config.yaml
encoder_inner_norm: false
encoder_layers: 10
text_encoder_mlp_ratio: 3
text_encoder_inner_norm: false
Rows from block 6 of the image encoder of a small contrastive image-text model, named by matrix and row number. Rows with one number belong to one neuron. Each number is 200 + 30 x the weight over its row's rms, rounded and kept within 0 to 999. All counts start at 0.
Before each neuron's rows are labels from the 100 images, of 14848, where the neuron reaches its highest value: "responds to" is what is common among them. Only what is clearly more common there than usual is listed. The data: rendered dice on a table. In brackets: how many of the 100.
# fc1: MLP up (encoder.blocks.6.mlp.fc1.weight, 384x192), inputs 0-191
# fc2: MLP down (encoder.blocks.6.mlp.fc2.weight, 192x384, transposed), outputs 0-191

responds to: one on top (96); dice: three (66); pink die (42); red die (37)
fc1.296,186,197,192,184,179,199,215,162,229,230,190,232,226,281,210,227,159,196,191,150,201,153,207,221,180,135,178,215,235,160,149,231,194,225,181,166,169,199,205,200,169,230,167,201,157,206,213,225,191,249,198,185,152,223,208,152,198,108,203,181,201,217,221,152,224,231,182,195,152,174,226,209,204,211,165,202,211,205,236,221,248,232,148,164,225,193,188,208,219,203,177,256,197,197,240,194,165,180,234,195,198,166,206,179,229,196,171,200,202,233,159,177,211,231,207,141,233,205,213,165,241,231,217,225,266,175,248,204,203,161,201,197,226,259,240,246,238,261,255,181,199,203,197,204,285,184,164,150,177,209,253,192,176,200,203,210,167,186,195,204,144,208,185,184,204,260,193,205,150,203,176,207,142,225,225,204,244,192,195,256,204,207,178,220,169,184,219,241,189,155,184,201
fc2.296,200,241,236,174,187,139,179,197,217,210,190,170,172,147,224,208,160,269,184,173,198,162,224,163,224,231,187,176,200,228,225,195,259,200,169,245,209,229,219,269,216,165,189,224,200,202,230,225,189,221,241,213,207,178,168,258,173,216,236,174,226,227,173,246,239,190,203,213,177,185,222,215,175,186,164,239,218,229,132,242,211,163,246,195,175,239,183,184,247,266,192,200,139,181,243,200,224,213,180,230,179,198,206,182,163,218,175,187,183,168,200,226,241,168,232,217,176,213,188,183,179,177,217,209,151,171,217,171,224,252,183,180,225,130,158,205,191,215,180,140,199,224,205,123,269,237,191,215,149,177,182,189,224,194,205,241,169,217,150,169,191,160,180,199,251,180,181,193,207,162,239,206,131,188,170,243,173,145,196,175,220,201,216,201,227,188,209,198,214,182,173,203

responds to: four on top (100); one on top (93); orange die (52); total: 5 (47)
fc1.43,230,180,266,145,167,207,171,197,164,199,211,187,192,227,245,210,175,211,175,230,209,177,232,196,211,219,191,193,178,217,201,159,229,193,181,150,282,162,164,288,183,171,194,226,194,198,182,256,191,178,139,250,235,247,195,221,240,169,216,203,245,178,203,142,213,147,145,237,193,260,178,196,228,226,202,222,239,174,174,212,226,212,200,219,196,214,182,150,212,217,241,238,155,175,210,209,161,154,150,211,191,245,199,188,195,203,198,215,232,215,221,214,222,189,176,191,244,177,205,185,186,223,216,178,198,235,212,241,250,187,236,195,160,207,207,228,204,187,191,220,210,218,197,205,208,212,193,199,200,171,131,184,222,170,256,251,155,219,234,219,174,160,156,229,223,215,233,191,147,207,223,228,184,177,229,130,192,172,164,203,168,160,181,247,225,140,174,224,181,176,159,228
fc2.43,245,109,257,137,171,218,233,160,220,179,238,195,184,167,229,213,204,207,169,194,189,173,231,225,223,221,177,219,194,222,209,226,224,222,173,165,187,242,178,189,198,189,198,274,188,217,193,292,174,175,193,176,184,188,205,196,241,184,237,164,199,179,206,201,116,205,232,191,195,175,222,199,177,278,177,159,182,199,218,195,254,240,207,172,238,204,218,189,249,185,246,196,180,172,160,221,195,193,143,188,203,237,235,198,214,202,186,218,172,155,226,176,221,200,221,185,218,144,202,132,240,218,147,195,184,232,201,174,194,200,221,220,220,207,199,207,154,215,235,235,179,249,177,224,188,221,215,185,243,214,212,222,169,164,250,237,179,221,223,212,204,152,185,161,181,162,244,221,163,188,200,234,190,186,225,105,212,192,180,172,207,183,169,263,220,187,204,186,211,159,221,198

responds to: dice: two (92); brown die (64); one on top (64); black die (35)
fc1.360,187,211,181,257,220,205,209,196,189,205,173,200,196,219,199,261,244,231,225,183,184,199,159,213,174,203,196,229,187,174,247,235,271,188,225,255,149,136,169,223,155,138,199,185,231,209,217,238,233,194,200,204,243,252,195,239,207,197,213,205,255,207,216,200,262,213,157,249,188,188,205,231,226,236,212,172,160,213,136,200,152,169,206,197,201,193,169,164,254,132,223,212,173,187,189,213,203,154,237,181,203,195,181,207,183,169,171,211,245,197,195,149,152,193,145,212,209,219,137,171,209,176,197,255,224,185,216,239,205,188,234,182,180,178,166,179,178,156,178,205,231,194,189,195,212,191,155,119,204,223,202,198,231,208,204,149,206,203,174,195,156,206,191,228,171,221,205,161,229,144,166,176,161,229,172,192,200,197,219,233,235,142,247,191,169,193,139,182,178,220,156,166
fc2.360,187,178,167,251,208,210,241,205,224,198,168,164,194,234,146,235,221,208,219,192,172,178,148,187,174,183,194,215,232,196,183,197,179,205,183,245,195,189,183,182,206,261,184,192,216,175,230,163,184,172,185,209,191,213,189,199,193,316,209,188,170,219,251,236,210,223,219,204,212,182,194,188,179,187,229,230,200,214,154,169,160,200,207,172,203,163,199,158,215,206,241,221,150,174,221,205,208,202,291,188,203,197,227,156,183,225,182,207,196,171,186,185,211,238,188,244,219,255,209,229,203,201,197,191,182,140,125,220,192,122,171,218,204,167,256,154,227,216,147,156,206,213,204,208,240,161,209,161,207,242,168,225,186,208,177,116,245,168,189,189,170,225,158,260,188,197,222,239,242,173,179,204,207,239,172,214,204,205,247,204,193,163,246,157,160,232,210,183,171,249,226,179

responds to: dice: two (100); four on top (92); grey die (40); white die (37)
fc1.171,233,248,231,189,191,211,192,193,212,194,269,246,248,160,251,257,202,194,217,217,207,206,194,185,180,240,239,209,279,232,235,187,219,249,217,199,186,158,189,235,208,209,192,193,189,192,215,200,191,236,203,239,131,220,226,209,160,204,255,160,206,218,235,221,207,212,156,195,212,278,205,201,203,221,200,186,182,264,213,194,165,199,206,249,183,258,198,200,199,166,201,228,205,143,223,218,187,214,168,226,159,212,170,181,209,184,193,178,196,170,190,211,179,208,186,191,179,175,214,161,171,156,222,271,232,182,219,209,175,200,218,236,267,172,250,240,182,216,194,227,199,168,146,205,177,151,151,171,264,205,230,192,215,217,232,240,202,228,180,137,173,202,152,161,191,216,176,203,173,153,222,178,209,239,262,236,175,172,192,185,207,204,190,296,207,192,188,185,217,177,166,211
fc2.171,191,199,214,158,249,163,229,215,222,168,224,214,183,190,223,169,170,162,198,196,190,251,210,195,189,233,210,234,207,214,179,156,142,159,195,228,161,226,192,246,211,202,215,253,153,187,152,209,183,247,198,120,225,174,194,218,160,209,222,189,132,202,236,212,190,167,206,232,222,134,168,187,212,191,218,204,175,218,208,153,170,161,235,199,232,241,218,213,202,271,194,140,245,193,206,179,217,238,234,192,162,208,214,243,192,191,204,218,235,176,138,238,212,187,179,163,208,190,141,198,214,241,206,239,111,195,204,231,193,242,178,185,162,217,191,189,159,158,180,214,216,166,159,177,134,219,239,211,200,154,212,164,149,192,193,176,177,236,212,238,227,222,164,222,180,238,188,235,249,250,233,162,196,189,169,176,185,215,250,191,174,174,206,197,187,246,199,233,200,207,186,190

responds to: four on top (100); dice: two (92); purple die (50); total: 5 (36)
fc1.263,276,220,142,131,219,179,224,149,177,207,189,155,204,188,247,194,160,210,202,227,173,186,200,189,234,229,188,207,151,192,222,227,259,219,237,229,265,168,193,281,225,160,197,241,136,168,232,210,235,188,211,210,199,259,199,178,212,211,194,239,201,169,205,189,216,170,163,216,213,211,221,210,232,205,177,177,181,231,175,181,172,160,175,204,217,194,188,168,201,203,269,165,167,168,195,205,180,184,215,211,198,248,231,144,174,224,193,263,187,190,230,181,227,205,244,169,217,183,202,256,228,182,166,204,219,205,210,197,238,213,240,205,175,165,221,236,188,231,221,128,184,188,225,191,211,188,202,176,183,237,173,182,183,160,225,224,154,205,210,158,152,184,133,220,196,187,197,165,173,180,213,211,176,226,225,217,203,132,148,187,200,193,240,181,239,177,183,173,239,163,131,210
fc2.263,256,195,202,205,194,173,246,148,196,231,247,198,193,228,214,200,185,200,189,219,235,237,203,172,237,253,193,213,182,193,233,160,234,189,214,226,229,178,179,194,176,155,196,215,196,165,138,241,187,215,154,186,188,227,201,187,161,209,216,178,142,176,207,220,152,206,172,166,242,146,206,208,168,206,211,205,106,144,161,199,229,204,160,176,229,201,208,181,207,175,222,201,199,161,216,245,184,245,173,223,177,233,276,178,208,179,226,219,174,177,228,172,215,181,190,216,231,139,168,228,222,193,125,240,218,191,238,152,150,218,200,202,174,199,270,206,193,221,193,132,172,157,164,202,199,259,220,198,186,216,192,166,205,155,235,193,184,168,205,153,202,247,150,225,188,185,178,234,155,201,172,266,178,198,193,174,215,211,166,170,196,156,172,179,240,226,235,209,232,188,210,196

responds to: dice: two (85); brown die (82); six on top (69); total: 9 (27)
fc1.322,236,263,172,203,198,209,230,184,181,239,207,239,184,224,174,199,180,243,176,180,173,189,199,216,189,246,223,194,162,223,183,228,258,233,203,199,210,160,218,243,210,182,179,228,185,216,167,190,267,188,151,226,199,217,184,233,232,214,237,201,196,159,205,158,212,185,188,269,230,247,191,237,283,218,225,194,145,189,230,279,217,176,187,237,202,218,202,187,177,266,219,169,190,173,209,174,173,189,165,189,185,260,191,161,186,226,176,208,204,197,219,199,213,169,210,213,229,163,197,218,154,223,197,187,193,189,200,232,242,193,214,150,217,203,213,223,157,219,217,183,195,171,179,204,202,193,219,175,236,251,212,188,190,136,227,241,161,161,251,171,189,196,152,171,184,228,201,191,162,239,217,255,206,198,256,202,213,175,160,232,204,231,214,245,155,198,216,271,192,147,121,248
fc2.322,269,214,181,182,148,206,200,198,157,219,214,250,196,183,192,195,197,233,174,238,169,215,169,208,225,255,205,169,177,221,237,229,187,230,200,199,244,180,201,205,224,218,166,177,199,189,140,274,176,167,184,230,207,241,199,213,230,200,218,200,191,173,175,191,226,227,219,174,210,208,190,236,193,228,191,247,147,183,219,196,251,180,208,235,182,247,213,191,100,225,171,191,218,178,237,238,185,182,189,198,196,259,206,191,227,204,205,260,199,210,224,243,173,199,250,159,186,169,180,217,165,218,157,193,187,181,234,220,169,220,213,178,163,200,201,179,135,216,229,175,190,195,148,139,206,212,187,188,177,180,214,155,182,191,189,187,150,167,281,197,200,223,198,178,218,174,201,192,132,233,190,222,161,196,272,153,185,226,161,216,172,254,201,144,170,219,235,180,246,176,165,250

responds to: four on top (100); one on top (90); total: 5 (38); white die (36)
fc1.44,179,176,271,208,198,197,181,168,176,216,167,188,192,279,165,202,211,256,219,210,216,221,209,119,262,213,212,201,193,206,220,201,230,200,238,189,167,210,175,293,157,225,186,191,234,174,206,243,149,174,233,259,157,230,162,189,203,174,217,195,229,245,196,175,214,169,161,211,194,238,246,242,210,138,178,236,195,236,197,182,187,229,187,245,180,219,238,206,189,204,182,227,168,214,167,222,183,236,217,235,207,215,188,196,204,173,270,210,266,189,203,183,180,229,193,234,185,193,220,193,188,127,200,194,249,203,210,149,209,166,226,190,200,247,230,209,173,227,176,234,156,184,193,179,211,171,151,205,197,184,147,184,253,196,193,224,201,168,225,182,190,186,178,224,243,220,251,204,188,188,190,202,206,218,186,146,216,193,178,209,247,160,232,244,226,173,198,118,213,242,204,222
fc2.44,196,173,216,230,194,182,245,176,198,156,237,261,219,210,276,213,173,267,199,210,190,158,137,191,206,205,192,227,196,214,166,152,210,222,208,187,163,176,213,187,261,184,180,220,189,219,237,219,217,201,194,232,164,202,204,187,223,199,212,171,188,202,232,149,261,137,232,220,197,181,187,153,245,243,225,144,178,193,178,167,212,222,193,198,212,220,165,210,246,163,117,225,198,213,223,196,200,208,197,162,193,199,216,182,224,221,188,145,216,223,185,196,233,213,212,240,262,220,251,173,226,274,227,252,254,183,180,168,177,191,261,134,168,183,227,153,181,207,183,197,193,171,146,217,218,214,200,159,175,199,210,216,183,215,210,166,170,142,162,172,209,222,201,195,220,187,180,264,193,218,273,212,208,188,191,193,190,205,187,251,208,122,213,201,200,198,198,209,176,205,239,223

responds to: purple die (98); brown die (41)
fc1.216,212,151,228,201,207,177,212,225,207,186,224,184,235,183,199,218,205,210,210,228,190,191,207,192,237,144,238,159,226,241,190,197,172,203,202,163,229,158,229,212,198,214,193,163,208,206,157,225,193,189,188,187,198,201,209,265,186,222,286,211,198,205,185,205,165,221,260,190,137,241,235,230,243,216,182,191,197,139,210,141,159,218,180,218,174,174,215,191,153,200,237,229,220,178,253,162,196,165,169,207,199,169,185,201,141,184,202,201,204,223,246,182,257,180,187,236,246,221,202,256,199,191,237,208,133,192,226,194,211,234,182,176,182,189,179,192,200,189,260,196,211,237,204,263,212,173,135,173,291,212,239,191,192,223,169,188,152,219,179,191,141,162,201,177,216,209,206,176,223,179,188,213,166,181,179,191,227,202,185,246,231,263,190,142,245,204,190,223,277,182,252,225
fc2.216,192,237,197,183,254,214,234,179,201,226,231,202,200,161,149,186,194,187,250,200,175,199,221,186,231,224,183,181,182,202,196,230,224,183,140,180,153,167,182,201,145,191,185,113,172,214,204,167,174,228,144,181,134,204,169,120,194,200,184,160,243,213,263,256,164,160,229,177,256,231,232,202,207,249,210,213,201,165,207,237,201,218,161,169,179,200,202,204,155,179,135,165,184,178,261,195,175,166,184,198,139,191,178,206,184,213,234,193,220,209,152,207,258,227,189,251,152,204,185,191,174,176,216,185,231,171,165,231,228,212,230,209,214,203,201,217,202,159,176,193,167,196,184,213,209,195,175,182,199,173,215,157,241,213,197,260,198,225,212,235,150,193,215,205,224,197,205,237,199,250,190,194,249,226,196,184,182,262,181,155,249,173,258,216,196,211,242,175,178,165,160,194

responds to: dice: two (97); one on top (78); blue die (60); total: 7 (33)
fc1.90,181,220,207,223,205,200,199,221,184,254,122,258,182,235,167,246,181,174,187,150,180,188,178,179,215,226,206,195,176,185,236,197,249,179,212,225,205,157,226,183,212,188,202,208,213,181,182,224,201,181,198,208,167,263,188,206,200,201,206,223,225,159,221,185,234,205,132,212,211,290,222,230,236,196,186,176,192,205,200,266,259,201,181,206,171,253,226,146,201,207,206,216,218,172,204,209,177,199,172,192,208,243,130,213,203,130,233,220,228,192,243,222,215,166,191,220,174,198,173,212,146,227,201,238,218,137,172,180,230,218,218,166,213,189,138,258,200,192,169,271,227,180,178,191,220,157,195,154,194,175,197,173,200,225,219,237,155,202,264,177,181,239,169,176,223,246,182,191,188,207,200,222,171,207,201,168,205,173,150,211,229,199,226,256,201,163,205,222,200,177,124,256
fc2.90,228,215,193,233,148,195,252,190,173,228,183,245,216,227,217,218,196,231,155,240,142,172,176,250,238,224,197,202,238,166,173,209,192,182,241,185,190,217,213,157,208,170,204,261,191,214,229,230,212,214,236,229,199,189,191,205,220,227,209,213,170,177,213,173,225,217,222,248,184,257,203,224,173,181,175,218,184,164,141,206,234,215,200,196,143,176,186,182,232,167,194,190,180,223,265,206,216,236,242,213,191,240,154,193,179,224,227,245,204,208,211,210,185,150,229,165,200,197,231,174,185,247,222,214,154,173,235,226,167,203,207,100,211,194,225,203,184,186,210,168,193,159,163,169,214,227,286,167,165,198,252,194,184,175,218,207,188,208,211,175,242,245,233,162,194,173,206,218,147,207,178,197,200,204,187,180,137,230,154,185,275,191,196,233,202,263,251,154,177,234,196,239

responds to: one on top (97); dice: three (76); purple die (47); blue die (46)
fc1.119,148,202,193,147,199,203,165,140,205,199,183,207,206,234,201,195,211,221,188,138,137,152,198,206,193,185,181,230,239,234,194,256,199,251,243,194,186,194,193,231,212,250,174,204,199,209,216,231,246,206,150,222,201,175,204,176,205,211,201,185,258,180,181,151,193,188,167,193,194,245,211,174,204,195,192,231,200,166,153,222,282,265,189,135,212,226,182,232,161,210,169,196,204,166,222,166,231,179,207,171,238,245,186,141,205,216,164,174,210,188,167,122,222,192,186,200,181,238,191,128,174,246,219,243,188,187,178,176,216,188,174,232,220,197,205,230,190,212,193,190,188,160,164,221,188,198,164,139,234,220,234,245,174,153,196,216,182,218,211,158,199,205,163,166,179,196,177,163,173,187,222,185,235,175,229,227,220,142,247,277,208,187,213,269,219,181,164,226,183,208,219,211
fc2.119,190,225,162,176,247,214,205,209,159,207,183,200,219,174,174,218,206,201,202,150,184,231,195,253,193,175,232,196,256,184,205,227,217,239,183,267,197,182,183,255,194,199,167,248,199,230,236,212,184,183,128,234,271,230,145,213,218,225,217,192,251,174,187,226,235,216,158,235,193,231,176,220,226,197,192,261,178,164,205,252,242,178,241,190,168,233,199,184,208,223,198,186,199,167,256,171,214,212,214,170,176,195,203,144,188,192,174,205,217,207,210,216,210,185,194,145,193,238,189,188,226,230,238,219,162,159,190,169,252,187,128,172,203,191,167,178,197,173,225,195,210,237,212,185,274,161,184,195,168,211,199,214,159,150,224,224,207,241,225,225,167,216,158,196,238,253,210,160,234,222,191,196,216,170,166,179,253,149,257,187,200,213,229,192,183,161,137,210,132,164,191,213

responds to: dice: two (91); orange die (66); five on top (65); total: 6 (36)
fc1.293,153,227,219,201,201,231,159,193,170,175,184,189,241,189,195,172,182,203,206,180,176,186,186,172,170,174,278,219,249,221,235,229,166,218,205,232,265,210,154,208,219,202,160,258,155,132,169,209,203,273,218,176,220,186,213,201,180,186,193,205,204,220,166,206,226,228,200,239,205,205,229,185,192,210,182,206,171,245,207,233,221,220,173,232,183,195,218,123,149,187,241,210,203,202,148,162,238,248,182,241,161,221,198,232,212,228,215,244,219,186,167,241,206,202,181,153,183,210,190,188,200,209,186,214,161,200,188,158,166,228,202,202,177,160,251,240,110,182,199,243,216,136,182,209,187,191,226,240,200,183,214,164,190,237,233,182,214,166,189,156,173,200,240,174,222,169,207,224,214,231,261,223,130,256,213,199,194,175,176,184,195,156,209,214,184,139,193,136,179,188,185,163
fc2.293,215,206,216,179,157,202,203,139,177,230,149,125,151,185,161,230,228,243,165,234,222,189,244,185,208,179,258,183,234,235,228,196,237,172,209,201,198,181,250,211,167,165,186,184,173,197,189,169,217,175,230,187,217,206,163,177,201,198,215,199,221,225,201,199,104,223,189,244,223,191,195,247,210,237,249,168,219,208,213,160,193,219,161,134,232,170,227,170,183,206,206,182,189,156,245,132,215,200,174,234,226,184,194,231,163,161,232,182,138,208,231,208,202,183,240,171,242,203,184,190,183,214,253,234,204,201,159,222,190,230,169,210,173,249,211,176,244,186,212,169,221,206,212,178,252,212,218,216,145,260,250,190,191,179,179,246,172,204,227,249,211,213,270,179,229,211,189,206,187,192,199,183,202,205,174,200,187,193,215,239,228,256,197,139,189,225,166,191,182,193,272,172

responds to: purple die (99); dice: two (91); five on top (67)
fc1.137,174,193,231,176,195,191,204,245,186,247,203,217,176,213,206,239,225,223,189,197,156,159,248,178,203,237,179,244,237,248,189,182,264,225,211,205,197,215,202,245,208,246,161,154,193,210,124,169,187,173,211,235,194,203,203,195,232,230,165,237,166,184,203,169,190,173,207,212,147,233,254,234,224,175,215,204,177,248,202,182,271,247,199,205,187,216,194,155,222,257,188,176,182,199,232,219,183,218,154,176,172,186,196,209,217,238,191,199,175,215,191,227,193,139,168,188,205,183,230,172,209,223,204,195,232,260,174,213,212,149,212,162,198,254,210,221,256,172,184,258,182,232,218,191,230,212,167,116,193,201,185,182,241,191,238,160,173,170,255,229,173,273,213,156,169,234,246,196,169,181,195,220,226,209,257,203,179,171,197,260,164,208,193,207,151,233,199,212,190,162,198,237
fc2.137,200,149,221,204,188,170,200,278,216,176,210,228,193,192,174,205,149,171,219,228,122,219,152,203,193,186,229,205,201,166,210,234,160,234,158,198,163,195,230,229,210,222,223,171,192,207,210,232,178,157,222,197,224,214,270,219,222,127,168,198,234,197,200,194,196,229,209,186,217,242,206,211,187,205,117,221,206,152,187,237,232,213,256,176,184,187,197,229,160,225,216,202,182,161,228,169,229,172,170,273,178,261,221,195,235,198,229,189,210,181,246,236,196,172,243,169,249,220,224,191,193,201,224,247,155,191,244,163,198,206,227,201,215,219,239,160,187,221,210,242,167,211,183,153,213,197,164,206,180,183,203,191,222,165,188,229,178,224,243,198,211,184,231,193,206,185,271,228,128,220,240,161,168,186,235,201,172,225,248,187,273,211,188,202,150,227,222,182,173,233,166,231

responds to: one on top (97); dice: three (81); purple die (60); pink die (35)
fc1.317,243,171,209,150,169,192,199,203,221,190,244,221,276,218,218,226,204,218,186,210,194,181,214,156,182,173,248,204,209,213,236,241,218,264,230,169,169,226,182,224,174,205,224,197,210,204,230,210,233,185,186,210,198,180,165,161,164,204,188,203,170,192,244,172,169,194,160,177,226,229,213,177,221,203,221,179,173,230,148,271,170,172,213,194,191,186,185,225,178,255,195,207,178,189,208,184,188,216,227,223,223,249,163,239,244,164,224,184,216,246,197,191,200,254,247,204,221,238,239,203,208,161,290,180,175,192,169,192,203,198,189,205,220,232,260,211,173,268,236,129,200,169,153,253,196,196,194,139,209,222,220,259,159,203,203,260,167,232,160,185,162,239,183,163,206,199,181,166,161,163,195,171,226,239,264,238,188,163,201,197,191,235,219,165,238,194,176,178,213,214,174,237
fc2.317,183,246,193,221,311,188,190,189,200,184,181,234,175,207,190,212,206,132,237,155,204,253,236,231,195,231,214,237,197,212,178,173,188,218,208,223,212,222,203,190,217,204,128,196,198,182,209,172,214,207,166,187,216,168,195,232,184,253,174,218,234,218,187,230,183,208,220,174,229,262,201,183,194,184,185,206,230,226,196,164,207,177,165,201,228,239,247,214,149,225,196,183,206,224,230,200,231,185,225,197,181,221,257,198,180,198,205,257,179,203,252,225,212,196,171,141,224,184,174,188,177,210,208,222,186,176,192,220,209,193,204,214,186,192,208,145,209,148,179,200,171,216,227,175,126,199,261,199,274,207,191,194,184,159,208,184,111,199,229,228,197,196,153,228,174,253,133,243,258,187,213,164,191,145,217,240,190,169,225,270,179,176,226,207,279,239,202,186,197,191,199,217

responds to: four on top (96); red die (86); dice: two (84); total: 9 (30)
fc1.62,189,195,231,110,185,204,222,192,182,223,201,165,152,213,189,184,196,188,175,218,198,174,150,225,186,182,223,202,235,274,172,214,247,236,225,188,215,170,163,228,194,208,118,204,157,190,160,193,204,202,155,197,165,195,201,192,208,173,232,189,262,181,194,182,208,147,185,235,195,241,227,247,212,213,206,193,251,216,190,209,227,200,178,152,221,212,199,166,157,247,211,203,170,190,172,187,213,197,199,160,200,274,223,190,192,218,133,236,212,204,184,206,199,241,188,213,220,213,179,155,180,183,122,224,228,227,253,215,236,182,220,187,185,243,207,209,144,233,184,179,217,167,218,180,226,213,152,158,243,178,155,195,208,171,227,224,163,225,207,186,208,151,160,222,225,261,240,178,184,235,215,201,188,232,236,159,267,151,173,212,227,199,259,247,230,217,182,227,216,201,200,248
fc2.62,267,167,206,185,231,208,206,185,202,185,228,224,191,197,171,183,186,196,209,240,179,242,230,196,238,194,203,164,191,206,236,195,201,253,165,175,159,155,202,226,209,215,250,253,198,248,241,235,186,185,161,146,229,220,200,210,226,184,228,155,223,164,156,230,226,175,169,199,226,197,244,236,221,214,169,203,150,213,196,177,191,217,225,191,145,185,183,193,189,179,188,191,201,89,204,227,161,214,175,242,170,212,230,178,195,196,125,185,161,224,221,179,224,148,214,220,224,200,211,168,179,207,211,173,152,202,213,165,138,155,218,180,238,233,207,232,246,199,255,193,230,187,218,203,266,184,213,205,217,186,215,178,181,158,141,214,210,229,138,233,202,206,159,185,171,228,205,205,186,204,185,269,190,116,217,149,221,193,178,214,218,225,224,233,145,160,191,201,184,200,234,184

responds to: dice: two (92); two on top (71); blue die (58); teal die (40)
fc1.204,247,209,176,214,182,234,228,182,212,210,195,203,245,211,168,236,186,191,163,213,159,154,211,122,205,260,239,193,211,209,246,228,188,279,198,166,144,149,171,208,168,210,191,214,180,175,219,240,247,147,178,225,186,219,184,165,165,186,200,215,193,237,202,205,211,140,181,188,201,234,213,160,235,205,179,213,182,204,210,202,230,193,233,219,201,214,213,187,162,214,157,188,196,163,183,213,193,186,180,234,188,196,183,193,252,154,196,148,237,209,229,163,189,179,199,184,191,190,232,208,206,169,213,214,209,187,223,205,208,199,175,165,196,196,212,169,185,216,219,186,186,159,95,232,212,198,185,161,217,244,192,247,199,209,186,214,133,209,246,222,162,158,159,216,227,254,203,120,202,183,196,173,235,234,297,221,244,171,202,211,240,201,218,232,195,214,173,144,260,198,161,237
fc2.204,228,252,236,207,211,190,197,184,207,185,227,186,157,178,199,135,227,168,206,219,201,250,192,235,195,196,171,203,197,232,145,119,197,128,206,211,200,213,217,199,214,170,172,181,208,174,140,203,195,227,203,164,207,212,204,259,169,223,188,192,203,202,187,198,189,190,242,199,236,190,141,219,192,205,160,196,220,208,213,189,167,196,222,204,170,221,272,231,205,268,221,183,190,239,216,202,146,201,192,188,157,221,235,198,161,216,187,188,143,183,232,276,193,219,170,198,202,231,197,184,226,203,198,203,201,199,204,215,206,176,192,149,140,149,205,202,169,250,246,196,183,211,255,166,169,179,235,226,237,242,213,137,238,157,215,144,186,200,227,193,214,179,148,202,223,194,178,213,236,183,183,182,168,204,182,178,185,210,260,241,142,170,213,150,187,262,240,244,226,165,184,131

responds to: one on top (92); dice: three (88); two on top (75); brown die (68)
fc1.121,160,200,198,174,166,200,185,169,221,267,133,169,243,173,209,218,173,271,179,160,231,219,237,217,191,196,230,192,237,196,195,168,215,236,236,238,194,171,208,184,164,220,219,155,197,198,194,199,245,179,183,217,172,216,213,222,166,173,242,192,177,218,179,165,211,171,213,177,232,155,228,132,208,166,188,166,190,231,230,266,209,146,167,172,187,186,174,151,187,211,244,211,258,236,183,190,251,231,200,185,183,192,236,192,196,182,216,214,235,151,239,189,205,268,163,178,205,167,186,187,198,171,189,212,190,149,211,142,219,228,210,152,160,170,175,211,158,174,226,179,122,204,169,186,227,239,200,170,216,191,217,171,144,203,161,169,170,224,200,174,195,223,190,198,202,207,209,181,154,196,193,159,181,214,201,157,210,245,128,162,208,168,155,248,221,207,224,175,222,258,217,226
fc2.121,188,199,271,234,241,254,222,197,187,185,193,224,205,207,137,210,178,193,198,215,175,230,154,216,187,236,205,164,183,236,202,198,185,208,233,251,212,215,256,166,181,197,210,216,201,174,255,193,223,183,194,176,183,224,203,277,212,234,170,204,191,183,224,196,170,198,220,203,211,159,202,179,188,216,178,182,142,173,243,215,241,179,199,222,186,170,220,196,168,203,222,159,309,174,208,144,228,198,161,222,161,151,209,182,183,163,200,188,197,278,199,198,176,178,242,221,259,216,158,155,238,168,208,206,187,140,175,195,237,197,230,177,197,136,194,153,202,238,180,240,239,195,155,165,161,149,185,247,211,197,181,141,211,189,188,211,205,252,189,139,178,203,188,186,185,187,207,182,179,192,246,231,196,182,194,238,223,253,210,146,187,211,257,161,222,219,159,200,200,199,201,184

responds to: purple die (100)
fc1.54,203,183,236,188,150,235,158,244,181,212,211,158,202,229,185,177,173,251,210,221,164,211,193,202,189,169,196,251,240,128,173,165,223,183,219,201,196,201,237,220,174,209,149,227,226,185,198,242,227,224,155,161,176,177,216,189,248,207,184,185,204,198,255,167,174,257,138,167,159,179,183,197,205,212,238,166,163,226,218,208,191,194,256,215,194,171,194,173,161,160,207,169,188,168,220,212,182,165,139,188,172,194,181,216,177,202,148,172,202,228,215,187,108,212,179,212,208,220,212,149,185,171,239,199,192,224,199,178,196,216,216,152,208,157,132,155,210,190,210,198,132,228,207,203,207,189,192,262,189,233,216,200,204,218,204,172,201,186,179,162,155,216,250,233,234,268,194,176,221,212,119,238,218,193,209,195,190,142,197,235,186,235,223,184,192,183,252,210,187,215,272,198
fc2.54,232,178,215,227,166,148,192,210,171,172,188,177,188,202,193,196,253,205,199,184,173,218,145,182,179,154,172,225,254,238,195,173,153,188,200,199,257,165,230,239,216,228,259,162,182,216,189,174,177,204,160,171,207,166,188,223,253,212,234,179,230,213,186,227,187,271,255,173,166,223,184,199,220,167,143,224,169,222,177,258,241,207,224,214,182,192,201,234,202,205,204,181,228,188,179,184,235,196,124,207,274,162,221,160,229,178,223,175,222,246,173,188,207,186,196,161,199,182,173,204,166,189,220,182,196,147,185,233,200,134,208,198,219,226,217,175,188,225,183,214,204,212,245,183,184,209,258,132,205,222,212,182,229,160,198,159,170,159,214,242,213,191,219,236,173,224,251,187,209,167,260,156,184,202,248,207,227,139,253,163,181,204,237,216,147,175,189,168,237,171,209,213